Rows from block 3 of the audio encoder of a small audio captioner, named by matrix and row number. Rows with one number within an expert belong to one neuron, the router's apart. Each number is 128 + 24 x the weight over its row's rms, rounded and kept within 0 to 255. All counts start at 0. Numbers have three digits each.
After each expert's rows are labels from the 100 clips, of 14976, where the router gives the expert most weight on average: "strongest on" is what is common among them. Only what is clearly more common there than usual is listed. The data: synthesised imitations of 52 everyday sounds, one a clip. In brackets: how many of the 100, against the usual share in percent.
# router: router (encoder.blocks.3.mlp.router.weight, 16x256), inputs 128-255
# up: expert up (encoder.blocks.3.mlp.up, 16x64x256), inputs 128-255
# down: expert down (encoder.blocks.3.mlp.down, 16x256x64, transposed), outputs 128-255

# expert 6
router.6:197095116140143152121168130111166154152119127110148113129121156117105114104143109163153103090098110125097100139098133145107159106089174134126133165111146168140126119112134096138147120099115083125143130109120152114067177148132173128136097109142091103128103165120151161181118139134154135152126100149120116147089090104144120119150141122104127152133150090176137167124156148145154110124137
up.0:066188132150088114121115115121124123097152096125119134115103131109159137135154150124102160154196138137133144134136114106077128142138103139120135077118101101129161128129149138111113111127134151101068149154116115107176094098106111147137132121136167122122143067119090095105128086098094108083122115128141154126130137138138146120124156129162139087136117130124121107136143087134107159114089
down.0:168127128178171094164135139132162129120069141090103138104130101120126112124152157095122106126145166115131091107104163122151111155118107144114136140119137170119096126112106123164098144159087104119131056136137122156079134119129121115141134148128158148102156160146094108167132126099118121107152113130118163106108139146178114117091105143103109136149154107152128140159084090121145104092096
up.1:116112113114151108142143153122135101089162121142135138132107092144120102138136109132100090100126100094094130147153148098139163071125112115151093099128149119141181130152110130131139125144123149129121097112145117137113116151167082128121182129104129122114172102089122125135108120126131143119138122119141104093107060157116123119082101102070136100090130149081072073116081087123100097092117
down.1:067090146101134088151125130156117081111124087145112100119099122127149159139153164155125150146167145153137136128134105146134142142135109133163125133127112141165094163145138142148103129156157168163080128176134104120127101169181137162118098109113090111083113109121076085148119162130095110106137156091107148086132118139137126105152146119128128111123106152126134128131050126137083103135114
up.2:108125124169114079134116152157100112110135079123088155118126099141144104166151109168094111127162138102128135129139139132121166121157117113133117086117117124184111175161098145147100121158152150113099157170132106134161122123154072115090177139124147143124147088121069093106092124167126108078145150100152138154148118134137113136110112119130117087124147150096114100112131085128091124109087
down.2:088088149134139113144133133141078118076112101137066141145093098132171169092117150098132151116152135142134099123134146119124141203092134110123109166133135124144083099138126138116120154191154146105082115143096093113161129095125148148134122101093132101127140132124155099144118107128113111110115124155162085135169120149099157053127138117137136123139139136134106119135159133133120143105124
up.3:166124162157080136156144104098123124161150136118117119122167144176088124172126132052168119127111175108155107148116145093121119140115165153097145119143076134126094082114146145131125131098090081136150132117123107122123140113117158120155126152174156158146140131155169138117138095142148098162099127176101162131123148108157091118160137149163135130159161115138133129161151145087144137149136
down.3:118108196134171132135135115132100074129106125177154139137124158143131154135129105127157155149141128143111141136139130132165110154145100123139112177096121120145112138152172139098102140107133120138120125135118150171126124111155137152098085076120136109113128128129099111174145142106154106158152164153097155074109132143141144145116157133137114123154151147125129096185106147154118117134148
up.4:085135123147128100102129168164093121084163104129125154097127104152154096141129113150096105122159115149106132106167154110141146128163118108114117068162155138159129154190102124131076151162174151172110139157153104118115117146167120127095159121110112143109139089112101095118103106136141133100168150126156141139157128137134119126122126120135118101119121135104108096111134112151102119094096
down.4:060102096129160123104090137185139103096102103140102111149081085118147141122128105145144130123150100101069142121163120161121097158132136113176135153136125109140127125121153126151098114149128170137082120169107150131178111130150152168147140155103127126093136110123094119152135157112111122118117150153132125091154104158110114117097102112118101136125094160129157158136139127149086148101101
up.5:115160113147118119160112149161070121140144056148110138112146085101155166122147117162110134122186123126114141111148116113118148133163089110113105098119139112146100149146103136156079137154134131111114154138135111155176121151150101123112177163144127126129189094098088101105135119136107113082147165091155139138122122102144109127105106153116114106075108140127105092133148095135094153106079
down.5:136117099151100109133113119150148141112114107103139143142106102129167154152140157112096137148143101130124121117147129141158122158152179135119141166134117133123129156085164120134149144160114106136085161139153104116130122125129117109114081133122139061078097142123112130161147153157135130114164117089149130179125129146136169086154122129131120136174098169150118129139189137103095112147145
strongest on: household (55 vs 18.8); door slam (27 vs 1.7)

# expert 0
router.0:124134174166130130117135134123146094131131098117137118155155160176147145126126129097151136101112149145124139126127158143152144149104129141094112144116107161133142109104135118121116175049182086146142155112116115143139122116123148086114096116132116119099134142126168122140103087122177120150106133150133164151111116133126126116130132143130136138153155143155124157137149133126171097153141
up.0:138136112154096125149092121112131111141115103101123081083119104130109090168147075126123103113115111086118105103091119144108148125115135130106132085133134159150103113117104131142165130167115128154087141135149124138115149130124130092182178149152187118107143123135117132135160140142123154117126092122110128146126135107123068092132127123125121054115117112126136132111134119071100111112101
down.0:155124106149081144160156131103163143161169115144131129124114102155102124082112139072110120105081132074100095122106164135159108121107175144142075125136121142151132106120147167146116153099126150100141129101113112131134120119099118098156120163139157158174142113123159118126111101162144142118107119158127164145167118086122129093164151138114154103155133171137101148119163145112181140161141
up.1:138128103120112109125116144149151140119115116114110123107124097095073095102137121154101091129139100150144140128102100130101164084121148132144157122120159141119133166142070127144140111158090157129104129129142118095105119176137114142129108136131134117118114100136098114117124149121075178103147084082127097113129105138094124142134108120126113142093102104108116124123106084122096119110099
down.1:145091135148136121114115113121103089134071079168161139127145155126125169168158147148133166171125125115137124118101104125138134108150134099131103160091120130124118165105129140166123132137151123090125153121143131116124079103172161143124148115116127097118117103107085133126155166138108120056141121122133144067115165131134145112125151124124140171177124140146163099106103132101128162110170
up.2:087106110135150121135114127141162186131116107087106124087097069101089099129125099116109105130135109138145109112102132104092146121127144114172137102162123158109121147146126144112149137174114128097114113095130125120109122130157114111177165145168143121128141087107099106130139092118104152102133095098129116081136132152084100124078097112108112088102106124115128104087114138136095085094094
down.2:143130125106101122133180126097120108128144104127133111152106098145105167132092087138144117100113137138099154118136126101146150135155119166127129105125133110140155146123105089147101140131112168137146157134129098099105067134164127119120124153168109144106152126124144129125079149158133135096132133095132109140137128138154125139139110134119099083130137081075083104090093172121197122170123
up.3:114140102104127119146132160161129157103175110124110095078112111157123091133141081128100079099111106116102090143132114123114116118143128137135093099138154127150106138134060113131124109191115179105056142154144089100175126143111094138151128111131164154149125089132104113099128092132122149118140122136140108096130111124113098128107113103097131097117144123085122126118111125111128122122066
down.3:117105116115153123151157167126156175152158103170129141147094110101083129075096120115149096125130128132103089134099153099115097115163164090134117143094139132133134123131148119151105105105133123125126072097156136178137097147101149127148197127128114137151101167113153158176123152138182104158136127130142104121151154115110145146122121115132102118110170138100165161142135098151131173086149
up.4:120122114142096140103118147168080126115117100119064135125097149109154136068095125145098132120070120141122118097159121088145137160124096115141131135091163099128134161139126104177107090134134135120127079163137166104115149167124134172125131148118121117109140111092102134140111145131119154092155179139134118175182091130157146108142112131111108133103112116139109092097127086150114148113101
down.4:132158085153117133126144102131136136111099122128144127129138105103142136149134168164101162147148141099140083115115163161095093117179152164132145107105105137108098128105133188119164130144174150114110091142148125169140101114158146108141117152137148127105102159123089145124134152140126112120117108108140162096113122160149114093180152110128176138167084147157150127085172127058099146150143
up.5:125152165129144176153179127111152130139151135145150108162137136166138127099128153134147120143147139115145132141148166153171126118147140126118119158148111147133146074116155134127135162068186112153154138110105134136102137118125135120120142114133116157142122160135168148130129124122126109179109124175140153137113157131153164135136153150155134138139147149156143142153136151133163114163173
down.5:148101095156095108140104138159171167121126074094153148134151136118140172140146165144147122139152122139139114088124128152064136090118147163159144074176114149144147188159108131112105150154170104114133159095140094135114111140166155123156120180133114106130106139135157122160131154129079105142165121093130154095120173144094132146156155107151170123141116132160145147103099128134115115130108
strongest on: quiet level (63 vs 28.8); household (39 vs 18.8)

# expert 11
router.11:093109076077134160118144105125130137130129183165124128137136134098111132124132129159128145128110097111119113069125111206108048127168110111119136158183141120072167140127133114142160117162125083167110111138106110114143136124124132154080139119127113137160106125139172147131127195155139138165141086151147129140167132133124155147119132118148096149128111186111138155077132180151146123136150
up.0:142162089109155139105167079118135123133119137170161158148105135098132146138118125120154167140114107122142111125124072148062090132177066136107143139138137133106161125112148092092144101144110125164109141137115137112119105105090138171096115114110123110139132092117174143115141129132162118140129134148127150134131136183118165158076137142136111153110128136111138121127095152147122123096131
down.0:123119119094122149148130130128107100166114079131152094116125099110126123155166119166137115147124144128141130113133108133126119163168092157140112118090079131142125115129106126133187112157108137137114121121065152116094122119148131120149169114133138122114146115123101139116145139133124109132098129116101143103096107097149172078138133171125135139129129151115109143138101143084127177119147
up.1:133168145097164130112163117136116096137092147163119154165124150099170144127112116109139144163143091126141179162122115120096102126152068134151120169090141111118134108128163104112143122144117108150096128146126144169146133146109132167101094098098112089131160052107155136146134141084150132105135157138129114115135119158098129167092104095091124150098120078127133083124083134167106113097145
down.1:125112133106122116142152102107103122167161096127144091123135112134107130134142122148154123103153132128112112105135111136125104120167104136123091148111097145131159134139113119138191125139107134158103132137090140135124141118116104143129139146156137138139137128119131137117163122160148086118109114137118128144130100133177165081143157174136121153141110169111111149138135153118165125156153
up.2:155099147101072140138121164095104102147097152099102093103130125124112084146159100135110086076116134121130136142094154108183147114098178117110153167101124170138102104096123133167153129104124130115134114124130106143134109137152154104116109124151125135142105145134118142182118148142140147118105094105103110147147125098125104114124091108118101107157154134102140123122151124115109112129135
down.2:128102114153106109141121090142105139148088132155152152137173158096141177153164158129166158155169136115137141106128103135126069117144124138115121157113096107103140173142092143158149152141156117126126142142105137114156112067114166136120119123138119122132098114138108116121149141135109084114122108147124168104132165120145166121148168133161175151154115159171159147146118167120138138147134
up.3:161126139169098109114130134166105150079140077115134167145111132144134125115137115098150121135122175140136131155129181101139168097090123115122138101135118149160108104145151138140079178090144137109144140111102115133085158099140133152100101117092157130122147127110162109131105059098152096147138144149135131151119092157109124114149141162105138084136142078147111127154135107136107109134129
down.3:133128149156098144155193119087183093166098128129170096116128137148142130158136131100103098102114143089151129155114141107152143129121127163123087133077159137104091118119167136101075124171122121154133142114104130149110099103098139147158120118118127129097110164132143200144134140118162116102108121151098145094089125149132092100180139152109097133119164077136147117159092135132082130121111
up.4:138072124116096127148125199105112140142111122102094125119118104134130119131114118118089071075123121125105132151099154102162131106094160107141135153109131145169097102082128126161156156129158128100146110098110095137138127146131148094140135140145152139120140147101122128149149131130133147106105127111124105147117112101097096111116099129126095063146137133098105114105159130113122108117137
down.4:111097119134110102112114086139128139139082110135145167125160190092137177159145172139145162142172137114173164083097088146132092139135143146119096160105110111132123158160112158129123144102148093091131135135136138150126096101126127127120102133107136110114111156151077122148148126105112081093157122130109160101102149131123153120134157147167163164153126143154151136154118132111145141149142
up.5:128142153113087153122100101103142121165153131114145128119170142132131104129184150125135150125090157116167162087122118161150124118132133123103108145158075126126135114095136174129141138102142093153130166119147111099092146111113107132164120115140094154157100151146163143137129127187144133142115101110098175166144139105145153123156134164150130138121147167158145118113135119111172126183153
down.5:093154097104163158105118133136087117099098150173079153145095105116124139131117120125118135151152120141131135132126100113139089156179099089145125178089145072133126132118167102121131112143095144133119096141109148174171084100137125147100119106100135108127148093093088102138157154108151136105141123138133118111140139165107181153084115105140109144141135153112136122151093119152121150119169
strongest on: pink noise (54 vs 12.3); thin (high-pass) (29 vs 12.4)

# expert 5
router.5:194165166130132157148101146070097088187132112130118100117095120149116100149161101114114136107119147115132115127101106076147114124135123156115098145095122124119126105132140133121141143139081172152151154133121156135111157113109129059148161125149127146152167143128136168098152104151151146128126108108095132141137100071162136100149117142122147061140140128116131140133124095117161147127139
up.0:154133145135160144099163162152124130073101152137093174153113141137163139115107133150168142141093119171107127174164135133139115106116136109171158127153149159149097101163162104108096127115146076133121102108144119141165124140119152148095137089088122098117087117130143092181116121146098098147149159152133083121136134172113115154119134103115134100124137134144157121127145127151094102102122
down.0:124109164103113113197136122107110119167184162140137075089145101163123161102142164154116095119100158139122128138130138123159114124117103130100142121134115145160138131103100142170169123108148106136094103103125096088146135105129112139149126161154152157114143167130144118149114152127118169144154149161128123154126123153126091114162149132144112108099133160111125096141145126111143142143094
up.1:078133131146116096128139108137108101127119088144098138159145117138165156165154165128152142184164135123132143121163134139100115167159083164131123115107089116126123160144108126095122133124162138108091123159129149087145088125129081127099141116132120126106165065114137100114095101110138084118129176111144154118084107122131122125145172157153147129154110084138121114138144110115125145114127
down.1:162157128101110132165131111090123142170133171153140100102094138123146100156123084149105131113131167135152130126106079108160143097144157123118096119115119121130145123077132103118139111146105122118137112099093121165123150134134148116155132093181132142158115120126113168110146155165174146113124098142097148166149108065152092116154094110092120118122140140074146118153114149092114149133113
up.2:141148109111161111115174087124122100087094117121143161140154124113140122150121141111158149118138103110134143109151127078106094125124109136170137094144134126129137149162124134084129155114107085169104151164172124072106136138091126171138133119087091117117153091077146116159135117111109116138134112123132162145116146156136121139140149098154144155126115068152118142117105127134116109116118
down.2:091144109114144123115134090116107115156125147156157106172105143143130088156156094182133160144130115138152095111161111166139128119104119116112091090148135113112181179146153105157096108112120111140146127102103101115098114158121124113051131125131076149129123081079099176157154145164170136126137134168119111167127117125103114134106111109137134152092127112119136097180131159097112107156086
up.3:125094107138159112100192104171117092123120129124156110138121169102140161141132118110173152144126138146111122114169162105103121094105098143150138152154105116124131142179112148092142133131127091168081134152177172067106148179164138159166103147116118103109111100089124107183097137158119114143150120115140144179132116139111110146125133099142145136138116120148115125113119144127118132152131
down.3:118117120131138157112121125113142060157122174184140128126155147078109152146119082165136124137149124122135142117132124167153111141125111113107124094134114112094158134106117113165096107136123096169105141099141120121106162130130147145055122095154127066124106124104108193125124137129160121080140145183111148159130092127154152131124146111143092154122149145144083101123123138126130089176133
up.4:115102137120085072095137134161120164082115110141137168101143114155150177122122113135117151151139143123135091113101163104103146132100112143134148120119181142119130109151118135131104155131155126113102103135103106100131138136152151112109126122114137143071137131158193135118157116143123150087184136119128111145127133160129103158102127066104114110110114121103137196138133106147110089109060
down.4:139106143097132165115138111093130138103150172130117118124144172149097111103062112135161143108132138127138143121133115131138125155133127148113125134022117110146155126090134100139124110096130098115143124119119122132123131125127142096164103125078142157114093181117116126144146135153147115129152139220180096097166146105115127094155124112120128106164139151109142146164144165170099103124131
up.5:104131119103146108137118169162165135108129094135126123086103116124149173101093079084111127116109138139126129114167153110096128096111098079144113115159138104131113145197147154139131106172111126076109110147165065170153087115121172173135133150104111129170112142080145088132122122139110157100147125110133111156144131104110129142112096098128107140085137156110125086113121092165131123099118
down.5:120176153098108117126135178128093170135147143146086076104113114131145113123115108108109124113111127134148138158127120119157102129112202127141156100101161095138116131108150136159131130167138130138104138111141122129114155119103129096157153113147116164145155141112126100092177152107079172106117136097132110100150151109141125076135122153155128133136138096117108148153157118085130086146161
strongest on: quiet level (77 vs 28.8); bird chirping (33 vs 1.9)

# expert 3
router.3:134097100148086103115112113140113135124108102096140135132161135115135133160165171124141156168154176140144127095123121137119141165156136161167156103138081152133083148140087166150130147154113107118106164095131112080116090101148161111217111147121102111104109115153134113145147121118098108109136103095093149149138165147121163128172156160165159163168099151163144147105116149101120114137122
up.0:134143085100122171105140138121109180184160148128113114055103090092076072118103126137096116104102139087124104144139107083123133141132107099138144146151147149081151117122150111096128115139083165132111107109106143081094154118116090146123164103136142154155126095128164151081139125160137151159112096116132121116125136127171138130131126124119121150115135153118117093136122117113128118106152
down.0:085133103123166147093137156152108168129115136178091157125115112090117103076116123183139121133084108090113143104143145111152132166164135110133107138120159122089159133113130135116135099165146112173147122187127165143168175144126140167143145133124126151122143114141160162098127192186171149146117141133116113157183141129110142145112132107119135189143126118132189137081115102144082142134146
up.1:144121066114135134088125145175065106126100129092112121109127116121118089121170132163137105125105142129145147138128130080164157134125148118136147108062138121111111132118115141185157104137092133139126130090158133107092132137148141122115109108127096123095109150138110144138129158149119134105149088107107088144144114128143085130136114117133116151129133139119116131119148127120114107138124
down.1:113127090094070141190154131139105140154083121129105106122112109101137144149110104135110167124140110098128106111105119146150111143139142127177110108107129114109119131086144169138180122098145135136149101135077146133173099070113100148095115122122142172150121147167097176146177158124133114152112107154083135137134166120142173112146139132129155162134166187118166156121150137118145159126137
up.2:145154137086132137146159154105109134130176131168095105103097089156099086092154101136111100100093098112108125161122136092145128111111129090090110129103155119138117091089147115105141115115140144112122107125122152133112158130105087121147159139128143140142147108088153152135101095159140168127139131158127084121108083092147134140080079128076088097103152125087116124148117121128136115120130
down.2:113105125137126164118155174160134118159091119144089120104144135178136139116151135143115110130091103149113120154117119121110144147147150119137094117116169176095168122138186098175146107149114100164150105128111165165129138132163154158105183111109133139186099084130115146152138133136160148114136119188128083127122126099106118127148120101169095112131137140128163095130141115123141152121156
up.3:136151083068139161137120153125135150146141136143107133076094087110092121109119104138111106117105113084105081132117092096125099087152118106151112143113134075120116102100159144122178097193138150104108109145118132141140134121104122149140171155116167153158132144123137151086148125130148143158143128121105110129164125105133123112116130137144127083118171106102111126128152106147134135112140
down.3:122140110091102161124153117133116156148139136134080140162104143151140118119094076147129106137085116126121156158168132129128099113134126117152136113101130114136123098108138133086118143107131124139163121123134167163123185122156076142110150078133121133161149132122164136124128157162178137188124119131134109133148135128110155133115146113101102118172175129163148121147106158162120138109166
up.4:165155141124139141135137117118129186166126135116126107076143135145073083128126105098146087095091128112136083142088080101107161081125121114122107116124149133119137109102146103091149117147102176084085130146105156150144128128113113115152104134152169156182131110121133163105092086149177126167106094147131104150151091112140092154102112140106123112121188090098090135136151125142142140099111
down.4:144157097058074186150107148122170159141116146090135098144092114122156101131119108142130132135127142143154136114121116146132120121112143119189151118127125120113108120134166182153108114148140111124154114094121150123163110102110091138108161101142135107122061171157132155138153149165153103193115128113109115123164180111129098128107132116143104125141157161130138144127119153143129137131156
up.5:166133102095141166130153152102110174154139168163102103101097090087104088089114107142115089111093078130112096096101176124141148148101102110117117148102160127093139112098164103100188128139109160117113090112125125135120149159130106137123155147131143144143131137113108147111121136174150153163131120153143092135151100087124103141131094143115093127104129119118117171146182156083130172109158
down.5:112118166131120138151114129110138116133152123160163167151139135114094131110132095187134121131095103083102158123102095141143105119133104104132116151103136086099146136113109111136143113125075124185188162175129151152154178130149133151120105134114126166148128152136139162145134177186164129114109145129112124126145116120158187119102161141131138150147151156127145156152139097116136170138139
strongest on: pink noise (56 vs 12.3); white noise (29 vs 12)

# expert 9
router.9:127148119135142142104110113176179155114102155128144160148129158106157145137126150144143153162145120141165128112102110181096103096132171106121167145115155120118143135150169124119109120103154093129147114149130123179140128128105150167095098117089107103102089175148143147160132151115099126168177128133137111147138166141118123155154128105161140178137098104154184148125161135144095123141151
up.0:138130136124126156137171174113083084125118123126073109132085117170116110141111095102145104090078144109108136132111178106181146166143103075148112164073100117148081102113167109134151127087142139143130109109113133124131111115116104126118143114130151146144172096122165132109132102136185118122123137133123118128104084139127137123079105123104123094133186136105107125165117106120126129117151
down.0:147098156107136154113134127121133173135170133098128104185127124193110098137120108121160133098103121127122158107117137112137141094121183122097130099123149158142140103090109118159142149107138088103132131147136145112124140146106114109135106175169127153129107138115154163133083121144133160110078156139111090107162114166126114128116119135120115104103099158119104125143117126159159119121123
up.1:163128121117115137156094112118136126145093129112156120144144153084101140156149123118147172153147157115163100104080095163107096100143175151128154129126109143133098125103145162167160155111134097128150152098099118137140106099138168121139130138134124098102086177158123169149160126130122118145115092115093135151110165106128127102162156162151152116151116108169161147113161161096143134170122
down.1:120123147098105149141109114109139114160135093130119113089135132140074148164177123097117144116156149096180107112117088153124098142183148158073117125158105122114119151136119159152182108151110150109106150156091114152171102096126093108137133155162152148140114141149085126121132120156094129103117109117081163083118131085143148126145142119137169137125140169091120132130108153110136126136128
up.2:095182136142131109172161147104130118142167123145124092111116103141111089141127106119109104113117123092105089163093128113165118123149112128166100090098120095116125117135095128098101161125137162096122141152121115132103127094172099144131156095148130155149154107123138128092121119150147126073127112108134115118128095098167165090098116118103096106121155150088105134125105137131150123098132
down.2:147160156111111182106145142095094121120097172131093091139121140102157104135098094102128134109118175124142145150116147132087090142155136174115116149128103112102108121156144122145089119150134157119115150095143154102120166142142155119176122117115170084106149116129177133145109113093156122121117117130160124083120083136123147131116126109158117101167161123159102159194080116067111095146115
up.3:152126122093113171113162138118103114131146111124102103102097096140119096117131092109093086124076136094088119113131192102164143160131106112132107166111133113112106094108135111159161122116104168158112100105143118105105134150133113114149151151125145161163146117157160137117155133170193150127122123149122146136162127120145111129138121157114104116128149180098103113147146109116129104133134
down.3:086157165100110137144106133141124122130178111102123167137143126173148134154125129121156119122115138126158191129124145150083062150126141145101128155082152129166096162149126128123135137125168154110129139164141122152150128138124118100118106142129135105142145130149132143122125125091129141123151173128126131073092119131085118154134138138098107091125149144117131098177074108136186139147113
up.4:165126107140108103128104107135145154146121135110128124137150128105077126157154141123130159152145141113154099109092095161093101108136173152107161095150124154094118149122135137168176140135098130109133139116107132151145122108127155119145140160141127128122090183175140197126165141125114140139116081121088162154111136114130114134168134156144158135143111107134145151100155153098156150166123
down.4:104118152087116137172078140083141114158116128133162101104128141119125140148155119082120135130163146102150122125123100140148112111151131143081124135159092115139122141159131156148185112170161162082105142117126109145161116091113121085124153163175143133120101141136063123133150139134104138093110110098101141087135144113118153093149149133146143134125151176120129146109121135109147104152111
up.5:142176094114136146109091140137146153127166101100143138087124097114126081093129100160083100126130117138138088116144109125116115107115125113146155119144159125090153125132084154141118114141121183084150100123145139103107147132126123113131151146132107128121118101099108162124116121166102168086120091096118106155148131108147138133125090119102099134094104111091095092119170103139129120114095
down.5:109139137091131162124143186103087085109167165154119122162112097109143131096106098125147129129125101121084153157161138110124109164119105123121097149108141106104149152125141130118115114135166147170140106161126136138159099160105129139097119095139110177179156118100128134137152139128148141150101174145135096097151117111106154121120127147112109141117147161115109104160094121127180136127113
strongest on: white noise (59 vs 12); pink noise (32 vs 12.3)

# expert 7
router.7:119151142116135140160142168116143150141160145144079091095102086135113095108103101139087098106108116082091109156145164095157126143136125088133111097134144117120125105103153116113144096143113158150127102135133139153125139153103103161135190109157158157153175123091138134096140136147138153145120134149123106096169109131149134094095096135103104102101158121100113114156133096100139140097138
up.0:098113135141122132131128112140142124103111093113164131143138150156163174137151158118185131152168122165094151095107103128101180119120126145136143104130104161135137155155126150169138134105111132115115162102113145155139114111137095128117126136135151122076129145146082156152107113119054117105098135072115153096111152179139144097139148130144165116141106089171157127143117162115126111154094
down.0:138101158106137130130126132138123127133124142199141111138097112104109120112127109152152113121106085105133122138127140132121133108172131145123090142077131139128148136126146112112097166059136097191156138123102141138138122103085099116091127051127082123110119157103130145120136138138132119125111119155147100099103147129143107137127170100195132120144145126141152150124115126133134128119192
up.1:172117112118090141157119133127166161150170131112128087088129101087119099119124115125095122082102138112106060094104138134109131100123173129128134096166131148127111111102120143123142117158123143103123123114146123137085118122127117105180164182188157154155109166143153152131119112169128148145114100135115124168164128099137123099160129158132123134128107141122122154107183134099146128124124
down.1:105111120115108121119083093120158146148103122116130156114137171086135160140139164159145182132146123133161118071104089153075121114121151153133149127151119127109121143146118158119102099163132104123119144125117120124151127114136132129133140201133121117139093137168100139150128173188079113158138098083109146124165158111122132146137153125170172164134094160120138175085132171155119141111124
up.2:169086131165088121157113138132135148151150112101133123122150107150140111132145139093106119127124157114126109121119160127144128096080171125135122087173096142164087121103143159129096154103158129106155118082118105133073119094133120134139136135162157138139122176152178121123090068139134124181119122132109139165151137108109091094175123150166124093136117131132144150110177120083124154154141
down.2:112147152138134143126121078092170141167123157155150133120139167094116133121133117152132169102122113102159130115092073140093092114120136132109108143161102103089141144128126144113119109110130095149119126129115102114180147128107088105135159176143141158166101150130122152112144154196110122157113126119117169120153126110125135142141152134176140155113097169119139164105142156124160134133158
up.3:121112128164094108106108081142125116120096099113156124165146145101135161164149149121187166157185138154158119096127078158119097143128160145152152115130121141134129165144121142130103131132122109120125146131112134145141078076171141084128063137092147102131100124142124134135147137093114090133121101110125144131087163130105142118140157136143158138158116121135157142124141160144096149128126
down.3:159221117110140095135077102134135115127115092137132136143118133127148132137101115152132144137131125122131156129102111111144157163116105149130116167138175154137134146175092118118154154142123130125123133137147152141141125153094149144153114171169109104110131121144071090158120129104134103152111135164144141116150169130128093117119137112098120147111110179111175155103146150126130134156171
up.4:113117119166115111129114072117150150127133166132145131157166157099124158157138155134163171138140129129128114122114137145118097098172138139112159120135096153127108127121127114082124146147106092126097158201113110104154105123117168130168076142136126103151116122139150101132082140132112093128133111118098146128100130131102140127133175139121134147126109104161130163075145178148113106136134
down.4:135092147143136124139137089128158093143046126120140146126141184125107186154127153103150128100170153108133129111130115128139097124145142163131112142086126100104128156181109103185135130137107110141128164103157115144173128114104157118118124145103129114111082142139072146114137183138099124129148118113070175095179151112132132136167119129161153141154123119138158183109095134148118115145109
up.5:094149153118157110134145069161116130112105102134118115133122145114146111117142150124165180142139108123178114114135102137101114135119156162121148150144144136103121173141103193118163122136121088112124140157139111098127126151162144112145129160115111110139074161149141146119118119117127122111145081165137143154141138141095107127118154118152183165136105128135148182075128168137111111123098
down.5:135129138121131126116123131121111125131116153121137124120083160076115065130158123133098151114118092123112065127095113144104118112132129141119153129132143129109131117130100137127127139112083116118125110160170128122161157164130129097170158157160124116116142080133117156144153130114074133174132102166115126103150131153150140146131153096127074130131141141111123146111114137138144118139131
strongest on: quiet level (67 vs 28.8); animals (35 vs 15.8)

# expert 4
router.4:115121140139108141156132100097101152136114104143132125113114097110149165150129157090139133184147148098140130109131107107124164158133090139141123130109104111126093090104142144089147140129146135106103171176098147118172104118077096117167137159104178151116129096121152112096119056113118108103120175105098152131119142116148129106128145167151145101142172101135124140110131147108100128136145
up.0:102159100160165151091115158132099100068143109158129156137098121129167126128100122158108127141131118159122176180148121096115140155114092111148121114138144101115171139162114123082106140123128142144131122173132142106131106124131120118074110121106094139147149085123112106135108155135120126107168140120157096119108130181112121157109129103131135130106113167141137045145113091155104120093072
down.0:109143116145114109120130134148128143090097145142118189139112120086113115118120128118082155152131142147157110122135111096145149097105153100132164138144156138105114152159112148143091097097144115132162099067112157144128138098129116151112158104118132095096124123135143114154163150126126160131142099145149125133160159086157167135132098134178153156121143132133149106080150136106120166109196
up.1:134176159108140116109123152147111111108118119091150150156122180123151138112120125140173132107123161182120123175124119089132155139116128161117149135080125106120148116128094145109076101102125117149128109143153150134100142116146142151092082078110080107113079143109138120172100149123125119145163157134138122177137088118126129154145140100126142162123136114128125131162099101177107105131144
down.1:123094134178102091083126116143147133114084111087159166176124151110106114144158166096139156163146147132159143101143129139099144143143133108108195105143101142103103148173108169153122110133139097120120131121098171113114094112155167153143109127070081079091106151159130105177144160109130104123143120098095123129125131166138167161153133129144116188144106150176118134118104143085104125135139
up.2:147132105136125113121152117128118148165108132111141118143116146146125097101103128087121080110148158138130127121118153080126126120114144159107130081146147121117128115108127110107119156118149168090139116105126118129147127114114118102163108128158171131151129128115127175105073130123145122137138090103153114105068117140098102163132085116099083114124117099121111135140155116181163077137102
down.2:097104131113124096123112120112161122139133126139143160133114173100133129136118108139122174163155122139142107137097082140073111132167141103098120080149135141077107143107132117137141090158103128101149116176134148146137159112184103121096151139118113131151103146135112099128142093168170127115126086102110131132145152113109121103117142144143154150107141117127162153192112150151177134135181
up.3:177124126093131116105123157135110143094130117146096144145114115136127128120147105141140062131107067095138111115134120108179107085095137109122123099106126136148108159139083118126127150134140095115119107093171129110125136169096139132158171161139129163169151148095157120124079139139141131083119132134108114113130133164161135095091132109096125138124124109119107155114150095096155129102125
down.3:132117171107118160095126151121120125117100131142120149175125127148165156089140128097152122129157170127112186122125151154155092085115148185101132132116140174124122095116106146103137143103117120088105142153167147141105099125150089150110154157128141115125097155147114100122123122133116108093082131090177113140113095124126147156119094124089184135084120125144152130127131157103111160151135
up.4:124166146127148105112136112160099119100099126124154153169138151120164131137122136127139146160124134153161136172159114104133153157154093128167168168088114095116138129154105150112096099150116093185115126090146171114092122136143148161101116082102117097099114106125143107150151168117119112150166160139142143142142126165128135172147146099144141164111100109154157102157090101159093130138118
down.4:134132101151109106082125096139140145109093134085153177171147128114079103122122150092120155154127143167151131108130126103100157100118138119106169094156147175097111150169129150135120089112106108124123111099110163119146133133141092154156136120079110068100105140157179119162163158125137117118156080135109129127154146109118169157154115152156135169143092137160134124106090158099112115124147
up.5:136157118116156110090105141129090121089122126098165172156145139124159125128128133157140133137124148198150178132141135098102124159107120132112142138100136107131092130142103150148097123117109124115116135122157140158141118126146159121114096128124095095126115105141085113137153167131118132127159135101131104178133135173088098184129128098140143166123139084137126096169131125156095115125111
down.5:147148116141114123074154093109144136138126159134089104193132164075095090095101138077125140153093127141170134130114128136121135109134156096134148150142114150073122105091137140151114083098101093160147103071108176132149104110108146177131143101110110124157108173160156153144151131125145111152135109145122099172136137130164182148133093119160142160127117124158131144120123152135121159124183
strongest on: quiet level (72 vs 28.8); white noise (40 vs 12); pink noise (33 vs 12.3)